From a checkpoint of a small encoder-decoder audio transcriber: encoder moe soft.
Rows from block 5 of the text decoder of a small encoder-decoder audio transcriber, named by matrix and row number. Rows with one number belong to one neuron. Each number is 500 + 40 x the weight over its row's rms, rounded and kept within 0 to 999. All counts start at 0. Numbers have three digits each. After the name is the row's rms in percent of the matrix's.
After each neuron's rows are labels from the 100 texts, of 14976, where the neuron reaches its highest value: "tokens" is the input token at the peak. Only what is clearly more common there than usual is listed. The data: melodies that start on their tonic, played by one synthesised instrument.
# fc1: MLP up (decoder.blocks.5.mlp.fc1.weight, 512x256), inputs 0-127
# fc2: MLP down (decoder.blocks.5.mlp.fc2.weight, 256x512, transposed), outputs 0-127

fc1.44 095:505538521490574464519479469547536441481502525536511491491510476473475475583508438491432481521506523478442551454558438507539531503448447530485463430449488457538473415453509522552457469469480452512519477620457463548479543500491452548457480538437521487507475560541474489554446534506501425464474509570466465497570498450514483486467558476523511502550436585564498455386513517502440469480478
fc2.44 080:529470477490534518460481416540502500586561498483504506326468458482489483533514480487488497540516499482459594561446499448495523487533543462486479424582471495465508462495499540544464488499605491538472505422435481448526467478488535625548478502447521436539533487517539470585572573494477578510547555517489495503472469501514521434488480594536494518429503493509520459545482494456505489531542
tokens: "3"

fc1.10 139:501497460564502527612502531480537491498539491510488505430502507539505533514512646478434487494432500546485464483490513418483468494473469587529385557485492522536449566524488381459497500500491516540432537505497487451499479439475430493423538448520432454515553535485488494560483500541444480404498464529457403557500510473490520537494518516526536461528492513464506463482516512488491521464511
fc2.10 141:575504444424463441475493513514429499396498529478471508502502488493485533478493415512476490489548555465487509533549510475506508495519512489570577546508514486469570453444514563551513543518533474495514482495423476527494439576463500556463547497483488559550483509508508530522482545497502534383496506499538539484478520476476502460451456518560501534492489493602486541530501441482499482515483
tokens: "2"; "5"

fc1.333 091:580574405504509501477506471514501512399484566476530557483521458471500449568506431497430472454543538505501484472552476554537498473530482551551505499504481448543551469470547530480456490499508471468498539491486499490523544468442509513443498497469526449477545422523531528531548511526478473402558532554512503505538550519601461483452507484541497472468552515601417551504510500453463426481421
fc2.333 085:444458525545528473536529426472479538462511407449491489587500472537466488464483491526498483442502497450562505512436434465540472507469482497468447522431543506506452553517456539536539491513499421488471513488474601498495534448567510599544529468492443500479525561480475521504488556524503508533483532494461496481454507459446505647502535529501507548479509511475510495499526553555498462446527
tokens: "3"

fc1.40 098:486467437534483546492471454523500490550433518518491449457547491485563481454476537558537453541485528573514476423524535475449449438501504491440512469521484568507454497491529488500506527558503520466493542492470513516534482475485476511525509567497522515477473562524513449436444501460459470512512539436516499503503548454515481510472486498549620465476434553482492510463503468451447436542459
fc2.40 091:541518515513490539532459430479454520519547512506541516542488566401484572426507523507471522548489461520448529525508455485509509428474479566486509426492541483522539477458438555486537475511526575456504530485491552524612498443550491519535468547508615451445478545472484511466531529468507508470564510579515519552513499508578518442531458545501476527572510514497486446529439465477515553520525
tokens: "2"; "1"; "6"

fc1.65 082:514523497492515500543460445532506509482541468552476420524454575516501495527477531495454484536569527512478543504504500548486526449570644538542504639515560529494468472530490520535506479505368465498482513591546462530512473449528488504562514461438595495473497438528473486478509457427600484514490495507506467477487488469482506425514508531460458506521459541467514472539514490473431509507561
fc2.65 077:521527542487473547497521531504509475444587462563461519454524518522491483524592449471526484536497429545564524516530461446463504489530451452521519479426449514520556499528500502543497637536502521482505510417547452533483515517581468474541555456503498502490504511537510487483545527621493455506472519472480465483468548519480483507461500519535487584421474507487448539479547535490498551476507
tokens: "#"; "a"

fc1.265 104:517475500472520517500513483523529483522520562457521406512526471535452515564477567517497505471448509531502538465485540491473524467424523521494499479559564456511415535442540485497462510499471515490528442526493478406518479491460545557456491464506476463487499529488508489477477502475496459489535537556427473521659547479481431453497530533499518518473518441513459486488486525497447411472498
fc2.265 100:526513521495510512469483473509515562500436570491482523491491483442536522436492479464549484516434546549520542494432428505475451402526469530449549469480503538517601560492556501524541494518565503443437502432501528472491456482544493603491535503513581514508544539494500433451568494469546504533504542444480457496426517452515491545472505501573497576503517468527491481553449464498543511479447
tokens: "3"; "2"

fc1.24 114:531464439531515544474447491430492528447464571500473492516582473490429540552491522492475525482545556544497507517482527419505440563484514468483504518522541474482553487494558430504469511488516533509487489505545538449499486513508471534495557520535538527475460531516548529524484541562424488459520521469536489558562566461467494526455547528538450516488455552540447496544487440435480444523498
fc2.24 105:497495501459446523536422466492553497518447493504509531486530502457544519471501466456440509492508579491557494534479540452519452471582509571479535516599559580449523490431445560477529471503525438443451459494406483453498491486511504610517529511485498487511485576522484493492507466384529512506473486489448515496458455414494486480510469568484465514529552461494480498557515495491506521507451
tokens: "2"

fc1.304 107:479480512434579507549577538529539443527449444489547537505503460432567508478469453456492523522481513463544524510558532535500471549507443562509555480484490450511512519546543516470503515534542485504537512489410555532478524490537541590465480519528507554508504524520485556528501416433453562484418410519467519495538513469482498460525505549429446571472516468511477561525447552640405501491447
fc2.304 110:460588549486464499548475442515517458529491533472501510454500477464511506448412524494445493510550512474465606493487530447450472505569534527509513468541484493451500524464471539495515544400535578460508441469498497553535478447465500492459455490483501404475490514464435484556455382437435484515478476523395511523510426513498529467532528463513543441555483545465513549501442544541487479496534
tokens: "#"

fc1.185 088:452528501589426509587543471499574534528525556595490526507474507471509541545489524576448494576514489485509524441464477474484439531519450472468517547449506536568530464566527508463478527491592491478479573482558464505471533474485485450549517540533486492568548511485518495526499442558586486448482477538461526504485421498513554546517526539481468482452432458471500467510429502541571474469476
fc2.185 084:409539505475557455470505583482510451503552457521484540493484450576482538473403516443472497472498562456464541639482490513422459489564486490491467518601489453537507511507523484566474523552518485492553468510445496493416557516481537574481482388556512432491532401461522498478460505544511554496485488514508460485593466524499560496402499521510512500480475492514452501481557515507497485534517
tokens: "#"; "a"; "g"; "b"

fc1.96 092:461500475515477477454539531399445456453496570498531475514391488449472582497558532452563472532518476526425535518473535448509473498508498440487469471445499535507504508492438532551473546541490616574587538552499509423467459443512499500522471526590526484490483455457484441523497535542520530533550486423514498404486539488548467518511490529538505504576486417529502511496483506512509571452470
fc2.96 099:481418508499521535495462491498522532497516515535500498430545488499470545454495473528534479564503464521562527513491468498432475458513486501477545498592478559447442496506499481475493488513512533579466498487546493458580501517515552441552538424484522487461488528493498532506499495544481564533486498412518493541438504466468514545475515417491503473563482456520542552526468529593480507520460
tokens: " "

fc1.420 125:485543454527511521567522526556548474496589495571478457480544546558503471488491515490495529532434543526464542552493496481436555481514474502480427478611554533519412442567514438524535544488476411509505474499446415523490527552489536480489561541493531474461547514487546477515491559510508489487448504450398470487569476456532539480478453492461538471391507467499482494520522541471459494516546
fc2.420 125:553457494454552450453559553482482525481503555525518498499440508525453516485500535533453517497509507460519526434489498513524514486525511453534519520523498451458536496488497551559446515522521503503511548520519419462492509497483487540480517533476500463534518459479494528511531518482530496432629507514501547512484573551538475498422445466587536413521508507540519456476541459459484504539487
tokens: "#"; "d"

fc1.476 085:439483485487494589589565541566536404515469472437484474514461538511554546462511454452417483496479553419538460496573516525514454533548488533483623483531543497505500431490562567487472589473501470423441480433483555513509477516478500486481491448524485536508485506541543478546450449539462560529468450541514485482512464505486506494426482511458523575381529506490521536538486480471513487495468
fc2.476 083:451523562481444467462458460480500497494489469452539537498532490444491506466491528547499476523468504468524576475477582483490403498455492487510487421518433548524488528447545431487495512463489496476518495499567542526522499549460476480440487540446500483501582478516537537466540511468474498456531535492510566515483449487440504456431524406478573456546518476482553526471515589535580475496512
tokens: "#"; "g"; "d"

fc1.352 099:549512447493483488494471505504479491524515555552505479431483459506466592539501440456492466494468484471490504516499430489517555482495549552526499500500526532465536518494436522523491471459459455504473489534454502519537442580444484512449513615504509478485479543521515495567530582555473439519478480521562433564551552464476554555505524482496511465448550579567565517447502411476504547527439
fc2.352 097:455545575506524435532519524476487504555516454456449519490500451534494467552528429546551480454504496459490498440384546557533567533499499535466525492505470441519475455479540476585560522468503508566480526486614530535487529585544552462516471510479493481449554513456480541498448450393503508493477503433461528467437441471485456531564494537473530538451459439520564486463539529508538461480548
tokens: " "; "<end>"

fc1.201 090:443477570496479469544497474467534544481510470550592491477441491568508491534510543538479506503523485506524559575471498524518480427572516500493487497440629522480559448554505449489537442436511370531523470622473492491508515547534545504515462487480510507453475502447540516519544487439512459499461471522567552469479522524481507552523450579494485516539550555534553513530514506492454512523511
fc2.201 083:503491513524545466529456484424463451494508511449530561533550544508496512523578495529565501509552520551524501527537455521531482587538503500482509555547518464455461457468525473541474499519480518512480526494488452551498485540474518387572421452502509456491504537471485482575438533618496487428440438510524437489552513446465491435522471436534414466548534500442501581488456481460504512558467
tokens: " "

fc1.118 079:468532521575474473529483521456520551482452502462502489479436434477496504545527486512431400451434524519525511499495503501573459501509459460502438555549540524562474477517506544455493453536561515574624548508454534504513469553497506471489486537473431520495529515452511508472427519423484500550464477400506533522554426492421511529507506528521478511501516541513528515476574426573528502438533
fc2.118 070:447488521443533508477604515515504490578517600417475467572500511511500508498465477387572558530537512472450572493466471495519477470532506501525469473463538485498497467537525523566473579479536483503523529461495416520514501457485517564529475505505513514488447463487480489486450462481494568547504479539407468448461491605514526437501468498504558535461536530525475476547496453519437418485489
tokens: "2"

fc1.319 081:562528492597469510516490514511471574524507492550498487488504479512529550458494592582501393421463519513547549462491489443577555458493503559539391516521447509531522529450561543502532617555576553538509476443498594500485488542511497414502486541488507522488475446472541498439524483559486469492509540463473493441525522491485460500470481522487483518535476572473557487484501489412495512465524
fc2.319 070:443569454504500544538469503538527515504513512475490522504577525527478490486427472463498474531493629493491463530489507540540460554581519459549501587534561511512509490477449460548518462459454438456469465474452494567429443518499480457455486503517459527510518522541520536448472487562434506481546450542508477594565470504509511484559437510527445516462532455559452501494487495424505464516475
tokens: "#"

fc1.154 108:542561391475530484500562473514505465437506519517558517479530520462526582524459488456474558436510451485443501469432571477510556471460435492531494508482546472454403459532522540500577529464455452509545494523522519480522499419469509527468523566511509520541509462470559485564538523548478432528522545554449493545563496521532468442531519545540498536438527470503528475475525551513546538489455
fc2.154 111:551526510489545497504498561497546490486498505551479473442485497502492524421480451507529454520533450502465604455482527499507499476528479521453430437609531507493426467482579462557455419493566451512517494469548594407448470503525525561544471500507385461547464437467487515556548480551442547514472501523478478524495530542442461452554452477570460595609479505477558531477529602547494549466459
tokens: " "

fc1.143 106:498501510471521493499557527414548522533557570511568530507465546536506524514483514464487567426550567445463508463563497510446566468475473502483543458452512521485547393456526505524493522552555448536464551571460437479425499541473473503429486424519510474526428440516576459500527564514626470493509505589480544459566574568594469440443521535473467528440522489441459445508489500510541466509543
fc2.143 099:503456463474551533504531513450546469488507485557570524487509495530502479476600481550469488452486462483560502496534486539512503509547515499500494472519471493608423465511490439451451476472415507535524490482596517470500580493552551463552535531488499515522437427460512472522469534612436556490529478489469483549497523536452516575552534570464452481544501502531506435519536540540468541534515
tokens: "#"; "b"

fc1.106 098:538554442551484512492478556470531534495494534493499494429505519470497545508435497552417429475450540571544518470419478487467527489512473537407481463498567500550493450489511490474502499551524498450498589516482485513525490597462492429509478437419486517478443555461472459484528499469519509522509591454478541479530543447451480595507493440496565490564442515464490490542472536490446505485544
fc2.106 093:522520498407497614518477474516450526483470571429499486464478580513545504494534435469550555484470486532444479464509476431575495416546534489541492450511512470497544461498533476564458537546520461495515517484415457511490494510497507552446544528525525542578475444571448531595505570453570539411518472458486535471500495506477531416568429511495479541491617478455493528437484487489483535558503
tokens: "2"

fc1.68 078:533490527494441520482428530529533461521499495501483371501505596453478492471497471513499514443454605528508516503511551480516532409462523469534491448455541482476478511507501530548545462485486532470512459534515402509482527430546454524479492502470508545508495475559459475412496546588461499503543567512544428499470499491512467495536572518450490475409477486541486554481446448488518458583501
fc2.68 077:507494527475506518494500396487530546483510509488488532448445442486481521491563494511533450557445477531594454464536514517496523446539473573410540416567450475503537611425457483519509522527514453498417447522506502560537446502483494504546576587495501536516526469499565498497547499483587499577544547466472504489530475460537500485420527512530551498520479476455535405455519460473506462467533
tokens: "3"

fc1.404 126:433426581494482525550499557512456514580472511516513543579561526444505502476534593518546547497563564475487476532545593443449520531585466451565494515465481498507449446488473581522489513551472434520440496475420478496527507434465504521533517421483493503452550546531485515481489443501489505491473518474542478540447546491516488521527508459531531503452454526432480474470486460491499472496573
fc2.404 118:555524561437463520503540453437479504543493557488483508531471468515515477452507447613546387471462501574512484459490507592519517532461509473532524421488456428448541493450500507510577549583527519469542522508505519467530504500536445483561479557521625491468469479528508514547538529440575517562508526534589472516499490487520484426526515518496475516585524573483489581468475479462522433497524
tokens: "3"; "4"

fc1.484 116:493503479505480533480473486526530517548453551526499496424472463460458477531420514551532418459434519538584460484513537497480442465516462520465540467526474546509482516486507552501588492555459477481478465489473459482533462554495464481516546498467543512519548521508453499520516503502443533521489506422517515557505523453464478637596560532524543502522475560507483479469475512466389473467484
fc2.484 120:497509550466531539499566390452503505480466484514511517489463441459521542498553515522532540534522402519468527510530451475581501460471483454518569421501511508539509537501509574466560496531495576449493498529481500512505517478456523501481495543441591486474481532529469503542490476428542487520541514463451509557526475486565509320533539473506498520546519479473428435494487461465541457518508
tokens: "2"